Weights of a small segmentation model: 2.65M parameters.
Rows from block 9 of a small segmentation model, named by matrix and row number. Rows with one number belong to one channel. Each number is 128 + 32 x the weight over its row's rms, rounded and kept within 0 to 255. All counts start at 0. Numbers have three digits each.
Before each channel's rows are labels from the 100 images, of 14976, where the channel reaches its highest value: "responds to" is what is common among them. Only what is clearly more common there than usual is listed. The data: simulated stained blood smears. In brackets: how many of the 100.
# convs1: 3x3 conv (model.blocks.9.convs.1.weight, 144x144x3x3, each kernel summed), inputs 0-143
# convs2: expand pointwise conv (model.blocks.9.convs.2.weight, 576x144x1x1, transposed), outputs 0-143

responds to: ovals (53)
convs1.69:124137102135093169117139136139083151075131119156150145137109081089208147145108157100153058105181148094099082130132152121100131146132112127104049107105118190142161095092138125129208089146128116174114101169150092130188060168064170127214154125073098101130139104160141095100101164094136170148125153188124130083167120179129079098132114123106152122057100110137140126090138123102139132148119129130140172153169080151115068106157136107153083
convs2.69:214130138112097087137078112131190125092161081127134139135081114144156108122089155092092149153127145159141172114105124153158058132146129132133133126127110109120093116098089113126159124104124143102173134121066165120116159140123145150132114144112076129117172083154102218159079078162153101149224145123119113065196135120152138117147101092167133154070098130116173142115142139124123170166113128136108127097099068103103129125172171148092153

responds to: ovals (69)
convs1.48:182180125164153138141117148191105149104104141127139183117166139123158163147068151137099119126135139185174119146100143089099164115160151163124086176101122162094189137055115142190131124104160143102138132130173224094150069192140122095074182126143085151114151137120128115130140157155164129124150131129111120145106050186164116158160134153171141141133135063119147101127117091176176129090069124133138100129129091150084182168104149160070095
convs2.48:136095119080100206096178119155124174107092156116112131121151171161148122131117230110117072145145123178172179125088158218125189149113138147135114114132089137130121184129146113127153124092135131255130141132188142124135086158106126106118168085154185158076078175135106128151145137115173094135149164167097181126113126099126138103164117145122150147137176127198097122173127151114079151098172068207115136088102158127126129160112146112148127

responds to: ovals (44)
convs1.9:033145090066101147078140084168092124126144106085171144143151117128128125079109081120168091174155171125152068139066156145107143112133131137106091157086140138046162095085125153165114101129148193086132156160108082120167149167134148107083159072148112097134179133148165161110175139198074171128127158136113150086171123097115118081108140092160174100124149095136104125101151108148094146086138150114114108078091092178149076111090113135127149
convs2.9:137171157059115126080089090072128111119063139102075126138143175142087084139089187086090141097120125123157160064158105116147157144104143069091106119147146129144144173138044144093113134184117131098119144143191101127165117124074099075093111147135125101107109173107122151106169164092132125130128151103076198136146125109104151147129135161069118126143153103240123126090120116151119090131110104152164102121117187078115095105121183111073157

responds to: platelets (100); ovals (50)
convs1.72:110187151091124131056133131157119138101141140108144121125135105168126127170099087115071140131119151133164182168124102145101178094125127125180136093118133073115148138133204138153120137129156147159113169142108138169168183144147159179073159089177126108081142137126161101132111133221022126110095124126157088107125146096137135122156200163149128181174133143139105164138086133166156104069085189130170086112106169160118135169117184133085162
convs2.72:095164131127127162101095137072104102121107104115117133123081168139113098124095194189144107132146193166113131093204191064133165087134122097119120130134075133155070149191138140138140125163121133144126144133174097116137082141105099129156097090117163148094128211105131099112115156119152135123062129100124096136100172136117159132216135142135098132113129125160050083112097109103146088088118172148184136083119191167123129110125196126092153

responds to: lobed nucleus (33)
convs1.24:093118154142182101144144139143071159125146133160147071146152105134104121149118144146196116131224167118127146095214134093146130200135109100204117141115133137129100078111117124137143162107158139082098161085182116109145137167100132137095139080152095114151135111141146090118084118136125099119195073120106117171166082106114206083145109155196105093110151177120137107141141130122139129132121115124152106184194127158198129098194137150131061
convs2.24:188123143119141103112115064145094169119157111118072120096077095113106093143115073111066133102163168081141177199102110058106163125132135207118159105100097137141070129148170140097108119169101101105102167111123135115078164124156116118119131160161120116138128148098108133138181088068076095144145155105142215085069185130169132098177131192135111136089219125077133126103187098175125183110140142068115137131135091071076126106103059081094186

responds to: platelets (98); discs (38)
convs1.98:178164053129065139109102148159167176149147123133134126072157127159149137185107161091091146146133210136175123095149154103151120091142073138091105139135140127095100134128145163112130118126106089147183104150241097194091086096141119125110115137119085147164043107083149139128117074138173128129132184137135181116138154157152096121142191115142104131123131101104115091185174119058121097108146198120116092140131101122137183117114135151111134
convs2.98:124146111183115134115180196134162130135092120137067108182211147138137114157185117130169070116119115113109156175123108111092163205115118122126094161081137168142162134125127111114141125145217150179146142146163139200130218158148135130149134122129123132223168117138180114204103141167166239162122118181092110095176099169112108131119110118142104125193163123131138112228143137130182099201209183137177121111198117141136131137208138149181135

responds to: lobed nucleus (43)
convs1.16:107111124129162120144127073117097098125172141130169123133134071137163099116151131115059108115085177124143088083168097152175121104170114147194172145134082172123142168130176134145152112160166121174075131142080081124132132092118100083087150144148178127140121175134094134161118087174121076158110094089128099181149110163159072100113127079128135117087116108008173148100114120097090178125182133133098118160118113106125150091178140136114045
convs2.16:119150151108127109143181125097135119192103136179142144189071126147087195160163153195121098084115123162170102104152180139121157203133175097158131157122142140139106148119105173123110177110128108164125178101121187141122117123109196092140118091130085143105156196127107121108104162123130094185160148166166105130096156135122134114138189198121137099141134194095157115153181146113121131095144097128069194142089119125179121100134162096090172

responds to: lobed nucleus (49)
convs1.73:093188121156158141111128097176113136115143165115121129054150147091188108127151120106133148120126147134182092135113156102079155133152112166073172128127106124083078096201164171120149129112091150114115160088077081130158144127178098173068102130111068161170084104147139169129152188109124112107088102137150095143145069142099138107100122115091071113079128129134132155105080189089151210100117131180135057154175146146149118137135150176134075
convs2.73:115133124118146076101127097129143122191160111171122143141118132139099127191181113102137053109115106140211120140125190112108137140087141111166138174137113109101102126134117156149113168111134127134067227122112161143130130146138198111127133124184081184104113180143108163147133080132143134138124188181153096168133105098122156143112190160117144140119053161101124134112155119140096142137139082127099156100084143118216118174111110103132170

responds to: lobed nucleus (52); two lobes with orange grains (33)
convs1.107:056135123131144126097077126150025100113126106081162086146126140122112149123109135095166102158116172129133159164084129106177070140085137084131098105132117173117145161117133078147125136130118133115101105133123147090112105092119160147217115085135187107086114134093171091079105146131159153111100085090096123168114107124170128061154121104137198128096103087072167106144151100100083171122153090082113142115056074154060102084126157153131100
convs2.107:077129138105064141103166142120140166184134064151117124125078097117104169090088126126147143148098151146141094151115103132167117125122155138173142144119113140154140144121094112150116097151130168086101163107108178108094078064112078128124169131141074091051210115211151114165192100152117125124068112081155137163125117146120120095085166088149141111118193159164206117110103098162151145081149108099186176102158121071114137100161113180133090